A small image classifier, trained from scratch: depths [3, 6, 6].
Rows from block 2 of a small image classifier, named by matrix and row number. Rows with one number belong to one channel. Each number is 200 + 30 x the weight over its row's rms, rounded and kept within 0 to 999. All counts start at 0. After the name is the row's rms in percent of the matrix's.
Before each channel's rows are labels from the 100 images, of 14976, where the channel reaches its highest value: "top examples" is what is common among them; "colour at peak" is the nearest of a few named colours to the mean colour under the peak. Only what is clearly more common there than usual is listed. The data: rendered made-up planets. In brackets: how many of the 100, against the usual share in percent.
# convs1: grouped (3 groups) 3x3 conv (model.blocks.2.convs.1.weight, 96x32x3x3, each kernel summed), inputs within the group 0-31
# convs2: expand pointwise conv (model.blocks.2.convs.2.weight, 96x96x1x1, transposed), outputs 0-95

top examples: polar caps (70 vs 26.6)
colour at peak: grey (38 vs 7.5)
convs1.16,094,264,208,218,191,198,184,135,208,204,146,248,186,187,205,164,215,197,199,156,189,190,253,210,212,226,212,159,157,247,191,179,186
convs2.16,119,196,218,235,134,211,195,230,223,173,161,145,175,232,171,216,183,181,229,155,146,221,195,187,183,153,162,194,212,201,168,217,168,193,195,172,192,166,219,210,225,214,213,206,167,171,183,208,172,161,163,192,229,145,139,207,198,221,171,222,203,183,165,211,180,206,172,139,144,149,190,158,183,147,135,203,223,175,204,199,170,164,168,219,225,229,191,146,141,193,177,206,181,167,188,179,162

top examples: polar caps (62 vs 26.6); full (57 vs 25.3); ocean world (54 vs 14.4); kind: desert world (33 vs 13.8)
colour at peak: white (40 vs 1.6); grey (33 vs 7.5)
convs1.87,090,201,194,186,246,188,253,296,214,232,174,220,197,224,194,187,220,177,218,209,235,179,187,252,240,208,215,230,219,216,191,234,227
convs2.87,109,225,154,222,226,226,195,164,238,206,193,189,196,158,171,236,192,158,207,185,195,190,187,188,231,264,192,164,166,242,165,132,217,216,209,211,220,145,205,191,190,232,250,208,240,212,240,195,204,163,149,220,153,162,195,184,181,172,193,206,202,195,172,199,163,200,215,145,162,219,221,175,262,214,163,210,195,102,179,223,177,196,198,207,162,191,187,241,258,229,191,192,173,236,223,171,182

top examples: polar caps (93 vs 26.6); desert world (41 vs 13.8)
colour at peak: brown (40 vs 7.3); grey (35 vs 7.5)
convs1.68,192,123,198,201,145,213,162,185,177,208,183,160,206,217,205,209,176,196,162,202,193,143,169,146,205,186,161,179,142,191,188,200,195
convs2.68,119,173,143,207,212,189,120,178,195,242,175,217,151,182,183,223,185,169,155,203,238,193,247,209,253,215,193,191,174,229,180,154,184,219,170,243,156,155,161,201,143,136,221,236,197,204,231,165,168,191,217,210,182,206,200,187,240,178,218,182,233,221,196,216,193,171,243,205,221,188,215,228,267,231,220,177,228,205,159,223,232,154,171,176,173,189,233,216,230,217,236,141,177,196,223,217,192

top examples: polar caps (94 vs 26.6); desert world (77 vs 13.8); full (58 vs 25.3)
colour at peak: white (91 vs 1.6)
convs1.78,096,186,225,225,247,210,236,192,218,193,155,167,243,211,227,171,171,175,223,237,208,220,176,174,187,194,268,261,177,204,173,242,207
convs2.78,102,259,156,190,251,204,208,198,222,213,230,206,231,142,213,218,196,174,177,208,244,224,202,194,243,228,197,203,168,229,178,146,238,243,152,173,228,201,196,205,158,192,228,217,238,203,220,208,252,174,198,217,164,194,188,218,195,193,180,219,186,223,194,209,168,231,225,162,199,267,257,205,261,214,184,217,180,161,194,187,179,191,193,213,173,179,186,281,292,219,194,156,181,210,248,205,181

top examples: glowing rim (86 vs 40.1); polar caps (56 vs 26.6)
colour at peak: grey (55 vs 7.5)
convs1.2,055,194,201,219,163,174,210,214,176,178,173,276,211,190,203,243,177,166,200,179,149,203,216,174,161,226,244,218,198,184,162,156,149
convs2.2,116,222,168,235,205,232,157,197,249,225,176,200,158,204,207,241,182,112,196,212,180,219,171,208,202,215,191,197,200,215,168,169,188,219,164,216,171,162,263,188,109,201,262,227,240,198,203,188,188,173,164,189,133,136,165,182,172,180,172,207,197,214,203,206,199,197,127,181,188,166,198,174,211,214,197,222,227,166,164,214,203,169,136,215,193,232,201,180,224,241,192,216,200,198,200,225,157

top examples: glowing rim (77 vs 40.1); polar caps (58 vs 26.6)
colour at peak: grey (62 vs 7.5)
convs1.79,109,221,190,215,195,215,261,256,217,201,159,263,211,220,198,222,197,178,227,244,222,162,218,250,221,210,187,219,218,251,205,239,178
convs2.79,120,209,207,238,175,220,197,234,255,206,194,179,195,213,214,206,188,202,219,156,208,201,195,191,222,219,158,180,130,214,159,127,206,175,209,186,228,191,176,157,180,201,215,186,238,168,249,197,211,183,144,180,192,149,144,194,212,147,189,214,192,241,128,219,178,223,188,144,158,191,216,175,216,176,167,239,214,149,130,220,183,203,183,209,194,169,164,199,243,219,197,193,155,248,192,154,176

top examples: polar caps (88 vs 26.6); full (57 vs 25.3)
colour at peak: grey (40 vs 7.5); pink (37 vs 2.1)
convs1.1,089,232,207,235,202,141,214,136,208,208,184,261,187,193,203,172,206,165,225,153,160,207,256,191,204,224,246,216,190,233,212,187,204
convs2.1,104,192,218,190,185,224,222,243,158,154,148,135,156,192,175,193,163,183,162,183,173,222,215,182,164,202,189,192,227,199,184,219,174,198,191,213,156,188,233,202,217,259,199,223,160,172,155,185,169,172,173,221,207,157,148,199,179,171,181,214,248,191,218,199,162,223,169,138,145,166,183,181,190,156,158,204,239,155,208,192,200,167,215,230,174,176,185,179,194,228,155,139,209,166,201,196,127

top examples: polar caps (78 vs 26.6); full (61 vs 25.3); desert world (48 vs 13.8)
colour at peak: white (67 vs 1.6)
convs1.91,056,205,180,159,173,186,188,211,179,211,208,271,153,197,186,191,177,190,237,148,182,134,222,188,236,191,190,176,221,261,174,209,221
convs2.91,119,196,203,197,251,198,196,210,171,158,177,163,139,216,184,192,215,153,195,175,187,240,224,211,218,278,166,191,200,220,197,132,182,188,193,236,189,179,224,203,232,242,222,181,256,201,156,169,226,134,220,207,179,188,166,206,161,222,190,228,193,224,203,161,163,205,172,182,206,201,213,130,240,186,204,230,203,166,185,232,187,180,178,185,198,184,203,247,271,228,161,153,204,218,230,179,137

top examples: full (53 vs 25.3); banded gas giant (46 vs 14.4); ocean world (35 vs 14.4)
colour at peak: pink (33 vs 2.1); white (25 vs 1.6)
convs1.60,050,226,142,138,227,190,196,202,197,185,191,226,157,211,182,167,181,194,162,208,205,219,168,185,168,178,186,180,221,119,212,215,150
convs2.60,111,188,188,177,258,227,183,168,163,179,163,186,188,195,160,148,259,200,173,208,223,145,235,151,209,209,188,162,231,210,199,174,177,185,210,253,166,208,209,173,211,228,189,217,174,239,180,171,179,232,214,169,193,184,233,183,251,195,245,184,205,158,202,218,246,260,201,169,220,167,196,248,201,196,84,212,179,200,205,273,216,189,198,206,163,171,240,185,221,209,214,192,191,186,201,214,205

top examples: polar caps (65 vs 26.6)
colour at peak: grey (38 vs 7.5)
convs1.22,109,188,141,183,178,166,203,181,144,208,263,160,209,174,197,194,196,187,148,193,191,170,201,173,162,149,201,206,223,166,191,183,150
convs2.22,093,170,169,201,153,219,235,184,219,217,199,196,224,223,205,189,169,218,173,217,204,196,204,193,109,212,182,226,211,105,174,187,187,157,176,199,172,218,195,181,192,196,213,216,199,199,204,188,158,158,165,193,176,219,217,170,205,119,177,224,220,183,191,192,189,216,243,201,184,169,209,190,207,280,189,180,230,218,224,155,186,240,200,134,233,124,183,201,154,150,196,211,184,151,193,161,187

top examples: polar caps (93 vs 26.6); desert world (66 vs 13.8); full (63 vs 25.3)
colour at peak: white (44 vs 1.6); pink (41 vs 2.1)
convs1.80,076,207,218,225,183,187,149,235,209,184,223,160,183,201,197,202,176,211,244,196,196,191,233,146,168,192,205,277,205,168,172,130,207
convs2.80,096,178,185,139,213,203,205,158,163,160,186,223,207,179,205,189,248,235,137,195,195,266,215,197,174,218,202,197,237,226,235,160,240,188,183,200,182,157,204,204,169,236,224,207,202,224,162,188,236,111,243,215,177,194,212,229,233,219,207,195,180,176,228,230,214,198,177,172,242,209,205,175,219,192,234,261,209,169,183,232,197,207,158,209,183,163,191,224,256,211,224,189,233,205,299,181,184

top examples: polar caps (85 vs 26.6); full (54 vs 25.3); desert world (50 vs 13.8)
colour at peak: white (61 vs 1.6)
convs1.94,103,216,236,215,231,202,205,174,164,171,133,253,229,188,197,205,212,144,172,198,200,227,160,221,163,215,217,242,162,170,158,198,185
convs2.94,078,230,196,198,228,166,157,230,199,224,237,206,238,127,154,188,239,187,220,232,151,170,196,210,235,170,229,158,186,196,114,236,226,242,201,161,223,196,175,254,192,194,202,198,189,187,198,182,231,220,210,186,221,188,158,260,179,212,165,173,193,195,198,210,204,219,183,204,173,226,223,191,241,187,151,157,124,189,209,206,176,172,170,212,173,215,165,192,179,225,122,213,166,227,226,218,224

top examples: glowing rim (68 vs 40.1); ocean world (52 vs 14.4); lava world (37 vs 14.7)
colour at peak: brown (28 vs 7.3)
convs1.81,094,207,171,189,204,153,240,229,215,202,185,217,220,245,182,250,196,190,211,258,229,162,212,261,156,210,222,176,234,233,193,243,191
convs2.81,104,247,218,259,171,253,234,228,264,210,187,175,194,226,199,197,197,209,203,185,233,199,200,201,238,220,206,197,211,182,185,203,201,206,226,159,204,211,224,182,211,225,189,206,256,205,258,197,228,219,144,184,233,171,149,192,205,136,238,235,193,232,153,236,216,240,196,163,148,186,221,209,208,185,181,290,221,184,172,227,227,212,187,229,198,188,208,177,170,231,215,217,130,260,179,153,198

top examples: glowing rim (65 vs 40.1); polar caps (64 vs 26.6)
colour at peak: grey (49 vs 7.5); pink (29 vs 2.1)
convs1.3,069,228,226,235,190,206,167,167,222,197,135,168,216,199,192,204,193,226,175,148,165,194,206,188,205,184,176,150,141,252,204,179,153
convs2.3,124,208,207,222,215,259,215,219,224,228,203,166,188,216,206,198,176,159,192,177,167,189,204,211,201,261,199,164,201,199,182,156,166,205,201,225,188,215,250,196,142,227,274,224,228,173,230,191,206,189,123,188,119,162,173,186,166,169,203,273,214,226,205,221,190,241,173,186,168,182,225,160,225,240,183,222,230,142,188,232,181,192,214,213,207,192,198,216,256,260,196,208,219,215,211,216,151

top examples: banded gas giant (89 vs 14.4)
colour at peak: grey (80 vs 7.5)
convs1.93,115,212,144,167,201,207,195,203,216,192,259,230,186,169,187,174,218,221,200,222,185,201,283,232,260,214,190,174,207,211,222,194,254
convs2.93,092,219,204,202,158,215,241,184,210,203,222,189,231,180,215,170,193,214,232,189,229,216,293,140,171,191,213,186,217,203,164,218,213,155,190,180,134,200,204,170,220,190,195,205,190,197,230,239,145,166,224,182,190,205,257,206,233,195,212,176,208,215,188,265,199,225,227,163,229,223,168,280,218,206,142,194,197,138,202,223,198,192,203,173,192,233,233,221,217,161,242,192,243,238,148,183,244

top examples: banded gas giant (81 vs 14.4)
colour at peak: pink (53 vs 2.1); grey (26 vs 7.5)
convs1.6,074,159,218,220,163,184,138,181,168,212,178,168,203,176,164,197,223,233,167,155,249,189,144,179,173,148,179,232,195,200,192,212,198
convs2.6,104,203,186,226,200,205,155,223,249,251,190,200,194,207,155,252,179,167,210,183,171,210,215,183,187,213,218,162,160,223,154,192,167,214,151,185,175,208,200,174,186,172,218,261,222,202,220,141,156,166,120,166,201,164,176,209,199,207,184,234,194,182,224,144,130,198,219,153,149,189,215,235,255,215,164,171,171,143,195,174,175,162,223,211,222,207,212,178,194,208,200,194,152,196,191,242,182

top examples: glowing rim (93 vs 40.1); lava world (60 vs 14.7)
colour at peak: brown (44 vs 7.3); grey (31 vs 7.5)
convs1.90,100,228,173,206,208,198,191,243,143,195,193,268,212,162,209,171,221,204,168,159,215,181,234,198,226,208,158,136,179,226,190,219,241
convs2.90,110,301,249,200,190,211,219,162,198,204,212,199,215,177,126,196,196,224,236,222,176,200,206,212,178,245,230,164,204,189,144,221,208,192,169,215,202,171,209,157,173,160,213,221,240,203,197,225,155,222,176,214,182,191,225,227,211,234,215,244,165,152,249,144,225,215,212,189,215,207,167,200,270,225,189,225,168,182,216,179,137,146,204,129,180,193,195,199,204,176,208,180,239,215,190,225,179

top examples: polar caps (96 vs 26.6); lava world (38 vs 14.7)
colour at peak: white (87 vs 1.6)
convs1.4,053,257,213,230,190,195,197,184,235,177,139,214,194,227,209,230,194,207,194,209,143,214,254,189,212,207,260,190,171,255,228,172,174
convs2.4,095,218,225,208,213,255,222,217,149,156,194,184,249,173,179,216,190,185,176,214,192,221,193,185,221,252,170,195,212,193,188,201,200,175,227,211,170,169,214,135,210,243,200,216,204,178,167,223,189,182,172,241,203,180,181,131,169,184,189,218,233,216,202,212,200,221,154,162,155,208,230,166,197,206,169,245,259,131,192,228,181,152,218,191,157,161,203,232,218,255,153,140,240,203,206,192,135

top examples: full (65 vs 25.3); cracked ice world (59 vs 14.1)
colour at peak: white (58 vs 1.6)
convs1.82,099,232,205,205,205,209,217,149,215,175,133,250,200,227,198,181,173,176,187,240,203,245,239,199,192,252,211,202,159,221,159,243,172
convs2.82,104,235,226,204,186,186,186,261,206,180,224,211,198,220,193,181,198,226,232,136,190,192,195,209,229,210,150,212,184,230,183,194,215,191,189,226,213,169,197,129,159,181,224,155,238,173,235,210,239,218,176,197,196,238,196,229,215,191,158,153,180,211,160,170,219,203,190,197,164,244,126,169,198,126,183,208,143,230,175,184,201,158,243,188,189,198,158,234,198,158,174,133,168,252,182,192,228

top examples: polar caps (60 vs 26.6); lava world (37 vs 14.7)
colour at peak: grey (46 vs 7.5); white (38 vs 1.6)
convs1.21,087,236,203,238,226,233,194,206,183,177,179,244,146,193,142,229,232,239,240,151,238,203,199,230,214,245,205,173,204,222,219,211,232
convs2.21,093,224,225,208,197,235,185,231,183,190,247,159,206,142,231,157,150,188,212,188,221,188,198,207,225,195,192,192,239,221,221,193,232,199,199,218,237,182,251,188,204,234,213,207,185,191,156,194,222,192,191,292,214,173,187,171,257,202,200,211,220,208,176,211,195,202,140,188,162,261,211,194,202,208,206,234,232,129,225,191,182,124,188,184,133,209,209,261,203,243,155,159,197,200,149,188,189

top examples: banded gas giant (80 vs 14.4); full (54 vs 25.3)
colour at peak: pink (49 vs 2.1); white (29 vs 1.6)
convs1.51,083,149,213,184,210,171,175,184,179,208,189,160,215,172,172,143,152,172,215,221,200,229,218,143,167,182,153,187,192,227,156,160,221
convs2.51,126,192,191,178,208,217,234,234,186,169,189,206,213,175,170,152,236,224,203,239,196,182,248,151,183,208,175,169,234,171,195,192,192,179,222,183,150,217,202,193,212,223,157,220,214,284,183,254,186,182,213,176,205,192,218,191,255,196,259,176,193,210,199,201,263,235,192,170,219,187,178,253,212,191,127,221,173,183,230,226,195,217,205,204,160,203,292,169,206,199,274,219,191,223,242,200,224